Weights of a small self-supervised image encoder.
Model: num experts 32, widths [64, 128, 256].
Training: muon at rate 0.0022, 9300 steps, batches of 512.
Data: trained on procedural textures in two colours, tilted and lit, 195000 training examples, 24.4 epochs.
Rows from block 9 of a small self-supervised image encoder, named by matrix and row number. Rows with one number within an expert belong to one neuron, the router's apart. Each number is 500 + 50 x the weight over its row's rms, rounded and kept within 0 to 999. All counts start at 0. Numbers have three digits each.
After each expert's rows are labels from the 100 images, of 14848, where the router gives the expert most weight on average: "top examples" is what is common among them. Only what is clearly more common there than usual is listed. The data: procedural textures in two colours, tilted and lit.
# router: router (model.blocks.9.mlp.router.weight, 32x256, trained with AdamW), inputs 0-85
# gate: expert gate (model.blocks.9.mlp.gate, 32x128x256), inputs 0-85
# up: expert up (model.blocks.9.mlp.up, 32x128x256), inputs 0-85
# down: expert down (model.blocks.9.mlp.down, 32x256x128, transposed), outputs 0-85

# expert 12
router.12:536405525475460385470423499513402441438505453477486412454506484389484497520514573466436479458516592458524473452515518445551479583461555595429462557436545467401542494408470583443436498479449554468616550438482415484487532456461614469491581560480513428533427578
gate.0:471516555539524600415438478484459502503494447501496540542506471442448619554517456431516439474518514434473488471483489445451432445485522418595412537559578482467496484494453448441488497511406486435533519455556559518494467477528479494515488555521551447474490570
up.0:454408564511621506445376487555492440438507499406465541634488477536429477541534479546564495498498475434455458494431522485454383461617524494535410475527422516490462522525512533440518465491455399505618550442450555567489518460432522567513541454536570442550463531
down.0:523473435539483366422523518464514436572534490506501573441572507435532480520479498515535534510406517462537538455457456491484548481555530519468472515495543572394461508504558480491432529552469498619517467517463494565582522484564466490434495586524584451525440465
gate.1:537532548423435450477521481518517537490449376465572577502526503477477495475543510613464553430636489472482517475488508522445562403524522443455530438553456521540471498542539476561561477503505485491523461509505527483532491481467512550469466471357545436445504487
up.1:504490430557512523461546489489458479503508596552417541558481500556515537504490471425524496370474500465478437475554593531619434506505459467365480575479460441428455539504453485469404574481469467453505513606472552533566467500514447505498570478455461417500514520
down.1:518459466518446583490590487540549515488456452564599513546512467511487582575429417470611577584491426556531488413488505533520464452504517461489532515422520523483480380551533474616586509483483530423432468459537528471543433498488473496520448574444500492533526469
gate.2:474482536484507591437543542540489460553512506506493559649450454521506549526483515478461512507505401483510466480364622478588477381488509480410515576499509554561411510492536532474417492475452521479465471516564550416520530591479464515495549414429510508429601540
up.2:494589564463476482364541544466531541561487457492559518580471441531528550488459550550562432531461487492511553485504517529585457363462501406466588484522444509466407534482571483530530507523420518470448448434525543420503447550541565400500461504448519481522552526
down.2:500521507465501480488491529456537454529458497533524507490458516570538699555565482516528514486431595542477447461405476491493536482579537499480492523526555496489455541531515511539511480482523514459390507512545487513550489387419472524567561506480581506409544488
gate.3:494506498475443483495515592468487469508525453486538556375563437520525470599590457503544508575372534507509547574464514527497647587488528480483447471410553497561528495469599617399594376500500511576528640482457543496440458482427472563441493466572516522559536519
up.3:501421463473584469388436490588508475587488518470516528519605490542494554534531401517618518483576498519429551584457475504463540492542475461569507514459612483426477426441558487506537539466498489529520490443449519497480523477549648446439426520506522504532471506
down.3:525518582585483445533559514515559556481483445473445445464523529421539508401465579524521514585537556528547550526480493486564568439454529568551525406419473448555504473413441490572532586460497441476473458486441405532518519444460429420521527463439455472515527424
gate.4:525462495578506563462529373476497466545501457431488559488558600577465514411437490486550479566522451594454438383491477474477462505559545518586456407434453465480496493535493484577494619525438435440503427444478499608543585421495461422425490501561540468512504540
up.4:404486563489545445432391546454517495543526467549411544416408538472461555501595496524419466439502415423500543494491545545488522431475487471496465474551551525448513455426500492455422449457517567428484538553540513502544515524496455520509641560543467510477521560
down.4:522419536581519530556472464477511610591508524458451501373536564537461430488475520491601473477445560542563545513528545565569541457523504543545489443472520438528465584578513502476444512523549520432518493517517472502503482474423445486512489510459447520494510515
top examples: plaid

# expert 16
router.16:477435460522451456444523608452449518463559547515594418483586570533500566507494527430434489467564510479512483417515512561553490517541515526431497520490527547426427532520507533525483564557482409551496519596428456477541491418566598552502550544519486548442460569
gate.0:525432475591509458568459472492415474426500470482501481493369498515544413487520444471470493519470442494525519507560529517467515501524564486449419632405400497520554487639466517563548567546472564366519557569483572449427579499457382539477523475553448534488457385
up.0:465534577401523546448528498515570512582466532504499467508634558453459618500456581572508526482531534513458491509509467520560508446481409500550564397535556517494464523363518459432456412459535425596485459458509441517579377493531639446556486510434526454499544576
down.0:486442467449462496526542483555483494436545473469529555571546536528486469445471458509529495414445489389476447492462538512534524524510411535568491418461554488451435570483492482485499531451589446517493426485514421522604598455516514489456521448415592566500499534
gate.1:584537483500453391522465547525455532547475467556514454418487477537453485396440471532432517582504435559461535459434484445504587592499506539517574510549436497564538487463580436540516414402578482542528568609507559519540472480469513483369492562483512527536507490
up.1:533527451529446425550448509491439543534508505564583460409480524505405470389427517477439464535536410513444529461389483446571560597485510561471584538598450512584564494480537451524478423384483523537530549567537532529542468403433453535355527512498471537563501473
down.1:554532648489540525536545448522487502546534458442554493479512563562477487560448559528490514528473517541418587510470426681493537472494540489510475443524466430565495454518455578551418498475506531461654499453553546378429557461492479454509457522516542519513470527
gate.2:516426438495512532608531515407522567460484491476495526493525458536448511405438499476449507507518537567533429477464534514535550575458549537476551478508524504527473501553457423478561464497489527428427444513454413436525544505456521528444518544508458498516515422
up.2:476488499446470536433586514509540412549512581557575603430551451537519475513493471465523511531486524519459494531533474526463496495502445437508453523444508527568498479491462424551538529559618479560517530557462520488543494503449464433482588481510605595452526520
down.2:551418589482487454519516491420483508540576480463474475411542496539559543532497413523550501538500467545534417531498505534435517453558450526504431437549536503500385470533475581549473486560475494520413471625541441435488460465461544411529512543520518423546492523
gate.3:573470536557472549421444564454392457560464489619497471471477449572493421534536508491473458453491529473516532539535510485410546570474496509575378570593589586529509501506528597436511497455489468482509466551424525412511441491490521539496501551595529550461392472
up.3:428503531466527450488506463483476672463471540546520522582512507581550546467529485452455505441534449458507535486549414555501470436504490555487452557557504518477435536531471528439484510507462522518518504449471465560503479606476492643428460577519532490525580466
down.3:426484577535490436481533493427501468524440501509561475544587564514482426495533469463516511456535452536521540475485475483457447449621566582513567467585494516587432535544482527382446515579476522511561518399506589452461544519535546466527596441581458548578492449
gate.4:568501509561545508419476499537494496485510461587443428342519508477643439509504539507553457464582530380596575497565473535492526439514501512544522556559470474428464424351484495564573499657522467470498494527603470484499496507484484450462507495410497462506515472
up.4:454559485424537524561434476613473440521538443477488488484468480463469489553602483499501558546451481474446499413481452515485603440556396546498476459559496506559475525525475537476491442555446568417463558509469496437460516594479527570484466542538492498488543457
down.4:559441448536490465621562494484607483530464495494530500547504432507530434496476527559550531559599557562516541495447568489411498459536527578520501513552492545546528547572558507519492449574461448426419555471495525523513470531368429518431484461650457466432491459
top examples: crumpled; mosaic

# expert 28
router.28:461477549450457577582470520590489427500524552563436464484462565469425615473413421511454443453468473417541492423465610569538546505461514605427526537497479498452445478404512436465546505629469487508494499503583524514485412453505526410490464472558527510558560392
gate.0:526478488487419444491482458439530470504495482481481474472512494512457520495545479465528459547490472567492371543538485454524534514486475594488492526564467546445459521568562554504564459472546491493479387516480450425463537477506539418487574555424389427504608406
up.0:537553486446475482620552501599417480520419557495485599562473472520500467522431527500448455490552427443485638545504524520450401504401560439534485502552558499485489502406480486448476498535491545514453426590495570484472463506523534583517489544528546558643554489
down.0:553505469523522475454494555618455568515505561563511407471505396504541435519480475580467488543593405429513437542427535450552471544507553507479461437465572518503477567521493415579436537464502459455453559540480594448505490530481519499414516500407523558479580453
gate.1:527454446524569565373505541534444428455542450554469539536511491534504584453407638446526419545456389585413505461481511456500530517469533434529571536525467537491495496515456480524507526590473490535451527516421543501455512602448575518516496503556529582437539545
up.1:503558518456430441618514471436504531507476524494545477466473551520473456529557339605521580482518561450595572493516539520423485456486483525482437548495501543454530502516538467488502466418575472526491444490545539471576464346508434483445503536436498464556542513
down.1:457492496559449565557402464432527477471497466487449544438482454547574392450518522422555579381543571553468446495541467530585499504516551457470478547550525480518377422385508563488406521457490514480665473487557468439529539551551486469588493465451505524459512516
gate.2:472554465601470511503471532552443475491507453471555564528541557481591537390499484555448470485509521442617442504488454528454525608393506478508420501530485578451626540444518545448579407532438587475490474560565553472460497458452461499492491501521469526541499539
up.2:510483505449537439472553396376576519519481537525502487439571451529477492608450411600577451575503511489491491461475510432536459385503525581502609494458566457406406562460450488540399454470525511524486578440434422537482527531575552471513502515434529395488498507
down.2:425453482507430400506553558526439492506558475537447474541455400445516413483420581460561406520414542566420484460408607579534522546463460570511488619530429488555537488555432472476454504453391423443426499504482550604563523589561455528446586615463539481520573542
gate.3:502509517518575487518538433457432523471506569496465452500493443434478471334450527451453572448520379464496546527461536461410479478477577502499499565425476550550549495502506510540492396582535533572463538520548518461471514453484517529560667520571558521523504453
up.3:527497527506441495519588448553479515493489498490483536621487521416455544393524494496537554612593509418533447521488507439454435622441580439539436384517483551722455562461522482496483462546552552575579555524569436516535408496497396518539548529519515580551444472
down.3:465473486522422484427512518447435547410477436613507503494573582513553392580485501520498598577513486487496561429464508482526523439495537498442569573504480423492515503521550567462481530406472480485497449484500444528543535516453541555427466513442492422530506454
gate.4:497497435517500464457486471531517459549504515533545521431502460468543546511452484530527500507590396542508513514459567497488462499603560555559516474576509481417552468595476539546487517469528535554509492434586474564414544450501480520471428497551421469489544514
up.4:428482486498520565479458611485549544441417524532441472498489508496633564527522521488485468509536498465471453451525481424481482496470505490484593579464509537500536495529494497459502477459539458485548532486494530492575472405446454497489398545550463522535456439
down.4:406630575307472379533418484465515481569457505632556495427563567379561547450521404547524536451520568555599524489456491514571518583617519496469504519521583476479431540591573538558553450562506470442536470526530585438429519515543440447576432496457457451517482558
top examples: crumpled

# expert 6
router.6:464562498433576557552532552485552492422520592481506584428585480503506550453455476407478482577432418483476604418598507496523500567444421544430491504434509525509469475446448544434552569532438443536571515439492536495536568408466505425454429566551448471436574409
gate.0:575522450485486502522517489505390504498534447526517493569369399506437490536575470462601546562455551506550510384528489560498544462515536504611435439424460470442394569568492541449500516478522445411507474513486498522533553575497453531511478464505442485530469473
up.0:451482490557500483434514525536538549450460470571559536543492457519467495545441575569526425587543532549546431588477461418401529495494442569534458494520455450558455554462509466523570499542443588527465557435543516446429449561513462535477507523511645466401537435
down.0:499482528520479542538474430390470539430389517499410507596550511407561495540493519533484467489462508499480622448536525483483547524448566539535497540454491644600425380566510546556571465500534481421554494493457568484418583471573501448505505513461475504530488458
gate.1:484548467540517514572475492498569502392492512516515557490455522432585477522504499496463463570559491522506487552481549505501500524496500380533443483427513493590540489485452517449510456489587416416498511575501538493497556510433428556464491537473460531534463548
up.1:477565456497517543599485443505565516429515571541503520525468520406587431556508497459499541505560470545501450498485544471471461472501478412560470468431528462520561465508466462461513467452612467448493516538517496421452536504451409570487474513496493549507480518
down.1:471448572505526507538443376465566414507511524517488444438516522483614460452583577476509547439536621510610560502502483524555511471510477450600562555523485549507546520528501519517467442552441469523526445463551562564472498558462499411535458581411543484597529534
gate.2:474567585363463498517514453477430520476551570540451530448576553490428533422538523468505430464466496432464444526477442581523506468544531488495472554468505564528554531538459427524467663528448494536614545524550429545516540507399428462476503480533471581389489434
up.2:501548413551486531453459560488579468596433469469507434490455465543548516512469513598533483477426575433547535456445498439507439480502485449484489521423541488537561592567569525453506492468482528555436503463514460624493479510580435587537477451524488423619480428
down.2:525500512517532481432487440481443407460489389507575579526536465464540647542462513461455498481602457541480530447415560495557468476411458495548600497478499580583505569588485556536499511463534565469431415510560475547496509493561546482589571473450459367491450606
gate.3:499497463537542445488472479560511511477534571468405519536529475511446440472397569480505504566533484446513578465575409524415561507500540642443548472405496498450458555458415523595458456530581535565587571420507442444396478443517536557563500530413577456516466467
up.3:574419494505484549502570556439473431488450488563543455573566565460428532476539379538495504495604514526439452502386568522507493482501437456587483478558569510504485348524476450459484552475519541450499428560446495566587473525540464504427493444520481475499603574
down.3:484607572538493481509512477536381434425463466439538465494508554486516557557517584541412602533545523420427410433468504499529530536523505473539509462530538513483496499548514456512545513466512529494456476598452555505506524471565457515469464502509390491471559508
gate.4:469469449471498575455487473545494541494442538592473556560573519469473440463444532491583463462527535551508494513507552539462482483524531405443390447525502493466493510560495485543503490530485468426446494369524504502483543520432531444491464409472503440499420544
up.4:509529530586502454577486592530495490462574406496488476473495457515540546540508493496367540540490489491447538449506478494491520448468448495500574547498582505561510525468516505453497493448476568500558451607513550434472517516609503571493537630540489545505551509
down.4:521482442465595443553591562510484545626525478547507479456493547552490422472462451551481539447499559593449505503533551489542473484524455554524461474520512569561519569488508557512577388519471402511498508532492456436511502495531529492471421455435404507506504522
top examples: rays

# expert 9
router.9:482499421564443486470430557444470443453468537485534415571568516468559610525494427537502471460509511472561550486531486495485583547428505518488529484473479484460482561528475535545448497464443534441590524590512438454522469505529465443521511514495481576523579443
gate.0:559425519482469524484397480450485558528516591488615476448535527443449420508438500560450527549390481513474470454569503561560522432449593537471486551523529514480425520448509446515423540530560492542443550457422365440561492463559547489527490525550552495562548522
up.0:546417531502532475475393494483465516496556563517670437425528500403485423507488510552487517528413429489495492492557508547580530428485597531487489567514489504497405486484477448497472544547531500520461539504449417450551522456564521507555432509591480497527544488
down.0:444574520502497570446475509528524511534502432541504541527501579506409655459505463511576459559506574584546491393541438541409454538526530523513451452523437439463521466450526480548534448553544616478460455526565582554481586551519568437460510372403574503511515563
gate.1:474440557452534497564518484565460528448499522446617512455505548481544476494450614592542497525523455559492516637510581416416594546476459528495488484505522465530548531538497457508476512487564404468587475520528461452568487458398515461532505530495442556468439468
up.1:548550422506513503484513575461487436506495469579411527525484515500517483445512455525519551541490469531533432425459485569601477514542552477495488521522561570498537486496571476446506462509444551493442577495448508516462499499569477505428565604513588356520588495
down.1:520588462471463458532609537391535514523572392537575427478509527460455578496542513480540487440560519458528487474445485510474530461511514512595510427420419516440480527561629552400428555487428505455550513519424472508486487483537503446524491568466516501496620446
gate.2:607506505511588463492481554491448438578485433564562456439537546465555536493417382520514461505499543560417478502566500533509500506540474499505504446511500484483551602385468529488555558498520568453486515450481559446513474458380532513394359481452533524488501533
up.2:550567494513588488525436572474375491511457482532511520448468565436580526581488483498503443439433510450477476516515538529457476439489449504510564405581647517495509579463511545574517541447467600478471507480540499430610449448455603488534489417514449469479544556
down.2:509537437515621479459457566523486521548560524438467496486481559468524458520575549455551568431430532452532539492561388493510553494481461573514457537456439489450475478493457395625567512459430500547516529509468600515430498448521596546396489549483471542541501487
gate.3:481523551464515490462497485475528492442595421467550496527485571487450425495481461534514483503507491396523507470511501508416405441477523635433585441564462482506463519523507480479386535460462595553578538503570427486484443499502506484507544465526654507489511570
up.3:449554522513547535507528507504501602524443507506447442475453422547532576496454550413521512513602500552515451470488520461564527511492516369633452547547533548499553502473504507432588463566505413470497371489456588508416568425517404532478444520467414538453518529
down.3:487513551551506480565472564503484635450504537425525473470484498467589484482487513454500574515707491420477510594537480482480513387390453443479585399521442436581435548487431445499438515477506571445452531474595546496595475565524369447521509500480539458479537559
gate.4:462546496370399531524547459505513517495485413470469571441438460485467471509600497543518537534461467505462404490516514430484413480527462489502545531490538496475439418581487509468590541468569475474500412512546508469570516473519451482539446566613520465438487441
up.4:537516555563565483523474487503528483456521477562554411611611515535511510494441514482476519498567530451522609532413437582528585500455512508501470480520494453585565538393513483527453526551410505496491579541457478465402499533491552511501523476400541505537532601
down.4:512542360516494587586495441547505484518455545462423520521518410498443459535469441406551491407545481589519526467470498539453545540478532557629442574459463511516443510529490565541473573505525642472497479473496548558583461548538507485438537435560500433462474530
top examples: crumpled; bubbly

# expert 24
router.24:506478501556465504420480530563579444481569481534534398577551453507470532459491486552408500441468379448423497439556502514456468532407468503483554436470451459429469499539492416494548535452537434393501492612503530487611514442436483466459524514596510523469506479
gate.0:436419465517584497542410486519494500513419556468474570503524508482576490572446618511512521565448436526480579467509451495496523537436576563502450536570526394491519457504510556505484515510467548514425537502447450450474570500560511593508498495516468523546497437
up.0:390562469402521393388424461482510480529522523467591451424474534466528551435579453569535562525498467588467506466504493459532388398551498507499557468475547579556503464490480437455531507427575505500457505582505520500520435476481525550499499445441505518453535552
down.0:576473519559350407513498453524514499469562422450517533512453649473437413522527568527545494487514538459464390490455513539483521446488504510498490381593565528565552461568519477509459556548538497452484516504577529541504565443489555508417505393489430505503493417
gate.1:477477581447504516540505541448497528510500509461573548396552521526511502358506573472537469531490425505436494526555473509529456514522483468533518521454448438417502460619529498519577490534557518518523489537519612426506445498479401445539472509459405551522503566
up.1:475501586526550504465401520462575445491489403457548514448547444544524530425507484546585510409537437560504472502528485433470396481511433527485429520511508465448539527600538470510571542539511510417519489562467541459528509475604391501456458538439517487490491515
down.1:446560560560523539448462606593459563509477633599511509552517493519448570518580508490474480436530645420546538591515495577459483551514517526460526473545505533549495447510469468490458504523553513552417487465483493371468538533559494487450510516531346479552531547
gate.2:500499538524440435585474601583504518568525482534545518424571526380563643512536521534448508490506530558486623473580519550433518545522428575418515550425415482518564539524552518455502531476476540587524475508518433555405458484486474517454520464547522401528491426
up.2:446443444367499420444548560564466483486466545543463514591525465567484561487449506465437489515515459432449467494355499461551540524473547515528526500463611557452479482505552525543449461519516494452492519466425582481622531525473555461525490514445566539461528552
down.2:562503535550449520382484537541453488396549520533533509510449511502480438473528452563515521428525563488469483523477492464518483469436450568456534510475512413541467386568540481490519544518507419408522410577473484457490441502498576532436585445463417510490523427
gate.3:586586525465423503546522423549529503511457553599462568446433453582544561471513457538509538355573467539495511475517566469530483447599485563518457481523518466394661526528505510567550545370439544430486525501503384541552477497412450595540481531621472421469550518
up.3:494558485419483546502439456564463453573430478565446549526489493444496524532454501512424553421532550551449521515466530488515576476600528537590547496507565483436581527508536504511502544304425513478516541465504475500561441512408523563507472552542449356465596409
down.3:435545500565537450460443584428479497536463542426487453599588473596466544356437505593520507461488568487387484534502411449460523508498438477458616512419452460454477432523564469504511493542527555461513588421480573498509431526493463530555576527501503542500448490
gate.4:534524530523594577501497465441471553473541488486583524548545496416517551476540549468486465533529453629508482502499523620586564495503515518391409521422473550385505389442452560556491498554542542532445537498487539479519462486525530461509440584587492538520555478
up.4:576574454470594568497484473467462521450529486465583531551550547521503554477533500462502439491536440569526493488515570588565574485508515508407454501438442594423473400448509550539510453572533489588360527505494515481520483531565498423454486565542497559506584486
down.4:490483528496478550506425540458438511427529418553508486501628486486502510475577478538449522525479521453459469522478566491579552536463522563476481523430431392563428513545461576453556451524502503515337489447463501435523542467565594495498451552494533522512494510
top examples: marbled; black; ground colour: black

# expert 31
router.31:481418509493430547404557511531472453493520542524470482532434485486538587485527502487541453496470519599467418422431472484412464421410546548465451598480473524587485547502423518595514521480536600531498434429470422395410508521413486515503572514459467468540469473
gate.0:448544478474461528464447449525470462463508462435495612460457481429498371491507448553600374565433536476457538520514456501508505634536440503539447547444447492454487530367461471431501613518570500476492471549554509515526415570501506512510483385439408433535489439
up.0:441574515560432427505501497443439463511544517511460459473554426480468471482574509590555466416502454406487549526365438483534507528547586528561605610468579480468464483435467475475418562528496503461419464532529503432483594505348592434506363503464453408420494472
down.0:461577535486494526513460534436504480477533502511555494479528546453505411460508502502518470426550483449479441432524460597573529536458449479537566514551481586502577479494463499557432465449614490540456575396365546479506433468403455466566442588506523533509475495
gate.1:551540508487442452520487477510464501408487491520409482533386538524470578529565437480560550484471474424558446523555533542436484588488456470605482570480431497467454551446459479467412577507449526571449475489528545473484499526530458615478562475459537508468521422
up.1:489449462438491543513495437455519432555542447501544435480506515473484420554364512519559507494504479483569493414447441547569535432551498493545533559456539552505435500529489566530650468564519430425528511540456491537527498488410597433464448449546469558473477507
down.1:473485490441464457554413602539498511479505534551480437491591421531454553435556397512497589445485540596489444462596487461436550517515499489431535530461502494565396484543536536507524492525508402518464512515497548493532442475436447545475521477526528544487544552
gate.2:508562509621423554538537427429445465456408545487568409482462493494465506540471537498505472535564466572515521528451529572555525468529518520492490379510432520478512493564442492535455496563592417587496452599537475547511505536542358458485435552473424573558506429
up.2:427605490505398483430399507386552531553523498505484495461444491537568558481518532452468498425401480458417477442551478462480518550571475553561455452605503558515470452502526528485395514496510461539483510539563544505502553527514502560564544522567588517418530600
down.2:473525546377522513453453573478537511422456500500630491454493425422579555477386434561470457508572451458486574483448524459524459480520496524477535487419474532534538457565493380424550506562497539468428499515513399535506552452346462395501439525525478552415417440
gate.3:516495461489524417503526474526533537526564514470527515602467510510491420595515403475474565427499551458568515495483608527476532519570556507548454518529530482469486473489524486403524466555508523528594505532420552516443529511498529465430536349458478502521409502
up.3:485523577522441513508490568457496509484444424467498486358535412484540542463530575603556469520504492603424524513486468511533497497473483464367501501473479498497478503525485484557549521546541480458460528458515400498507419512524478536586516570527523516546553482
down.3:439468495530598498472451531477481579529555423532544533529562476506422542528453580481480504516505469519486518423474537490527410551511459494514582539545543457500504644507462460444533552452559581463489505526578468507516562444498530526467450541456481517521507575
gate.4:433536536389569517385509444434475487536463462445517534406509525492566526514501600457527458560439473518437523483524534411511543517566584552593592469469502452482457533589457501560538480494416425476589483492484558484494476466489502571517567499596504519388426570
up.4:501511548433574535411529452476485434463507446426492499473526540459506466451486600486505479550476414495417504515568590412529507533543595585596550477449487471472494490567404485569538500503443469464597465503493515489495477487508540532478584471563512484369464549
down.4:565524466528510449409495472508414479523520385590421479559479528486586536470524547415507461463472488600573512494510436503590507502491465551546542559508482547465509445497479583504407490444453475527523427472480487528485497473478682522513503551595450532537502515
top examples: speckled; pattern colour: black

# expert 10
router.10:467441421482506555527485531538473561534492474470589450562537558453576615504459499523447436458504448492566476492517445488430524504556516503427478602459522518562506612489424481527537489579454517481568432515545519447395492532497446471486459461513484505540477492
gate.0:397531505477483415548469532441504469540534572466512534519378474460437471487469535434484534540490501585483478533572551431447524428441563481519541486518606457511443451514501504525436583458511488451547544422539516515465534457521477468416511493486524463401431555
up.0:559464421571509507553572542455464481473487529402518476486438506434519517530509612546455478617482644500533510438465493553464545498434533428454573450466452496538634591411626470432415556449498543443452491471574633444513516443483535532513459473488544531472527537
down.0:511422549569553424479408485481422487528477678509557511583458501475530570550509528480474453550467456559441455442504517516431592479526457451583545553613484490544539445490497470510407477514546469506536544506466523532469450467424497479473513472530552500500453509
gate.1:495521504360480431503496494599543485556486511517507476538551452560439462468470443425488488487498458562502522534554515564496414494521550546459533401494585570449431487479604545433412451495452521633394523552552472426552560565581557462518516613503454457479453467
up.1:468489521420407431484533517478487571515532518501574458545563468501394448450554439427457522466548426546539515568578568470586470494464550449469580470520510605476457454571553463451479422515452575637436527486541453416489557543531505460522512525487515472441538495
down.1:523537539594515422412415525526478516494545477525429453418415545476452441454559406508507611556476480574514574411544520484509425560588449482505605466496476514449548463434456506484416598509490456545493437497479522464427534461501460584445555483571540575397560481
gate.2:472491553520568522546519478479388496480428507495434509415507556554462405491377461447475471529513546456475508506559490607421424467520629570440551478420453525500531524427493541508538493584420565449502487525473543507557477509575524527509435500383573549540466553
up.2:461425481536483491604391569437479542402497524562436384572502419436455497473434550517454543563535439497463514561550557498452490547511521522525523436497559480515505477519498468453546513546453470509456487526535499502454574525556598451376519554510533483610447523
down.2:435468564497412577452508496527476450496506479531502559491577431524501501545468458453497537423556407485634525464579489586467489519451577415462580554453481467500524462507462542571415573507445487475507524502524458467680422463460477505526549393495504515520520537
gate.3:513525416497469386614496520506471489513575485535504497494547488459509518412570529471504457486657440423545548522437455456584558445552573477538509431462589409496492490607540462544477466515491544477500517459510520535521513496486551495486535560451558509504468514
up.3:470564560496594600409555513452563567569434460462485499509452525582505520503421461480513548501446582558450475429493556516429478531467399470497514530474509629566504542405491566491565556498490539509463510554468410507497537454563542404549548518548429537523532491
down.3:549510494502529496512522436503549561432562446535449515476404491444501614549563505531501553534598562392600551551479527498576459461518454489460495495465508500510531573559486366440475444494477439547536544545505515489550561489545554403576473596497501470533462550
gate.4:509594565572472587560550465534477525471496555562528491412429565527609467522536523494463481516467473557520596564494445521421589459541496503520444566443481540493444577531559522475356490521456473538492570489483447519431612561476406450427561525538483520526519479
up.4:509641577555416526496618389554469488481453568561549493434381550513590528497463442507472423427527459578551580555492495518508567508556510536520483531456513534515499557545570560486384474557443471525525507480500391524468520550434459480393549529548497517527510469
down.4:535522446447498587356436497486502482474391490475540570542499480548526473573527600425428582485512408536538515521512509537541553407424519516570568358529539500544522452456528479428502552536500515545509528504476538560455549503436472505451459480630539593530471557
top examples: seen at a slant; fine scale; crosshatched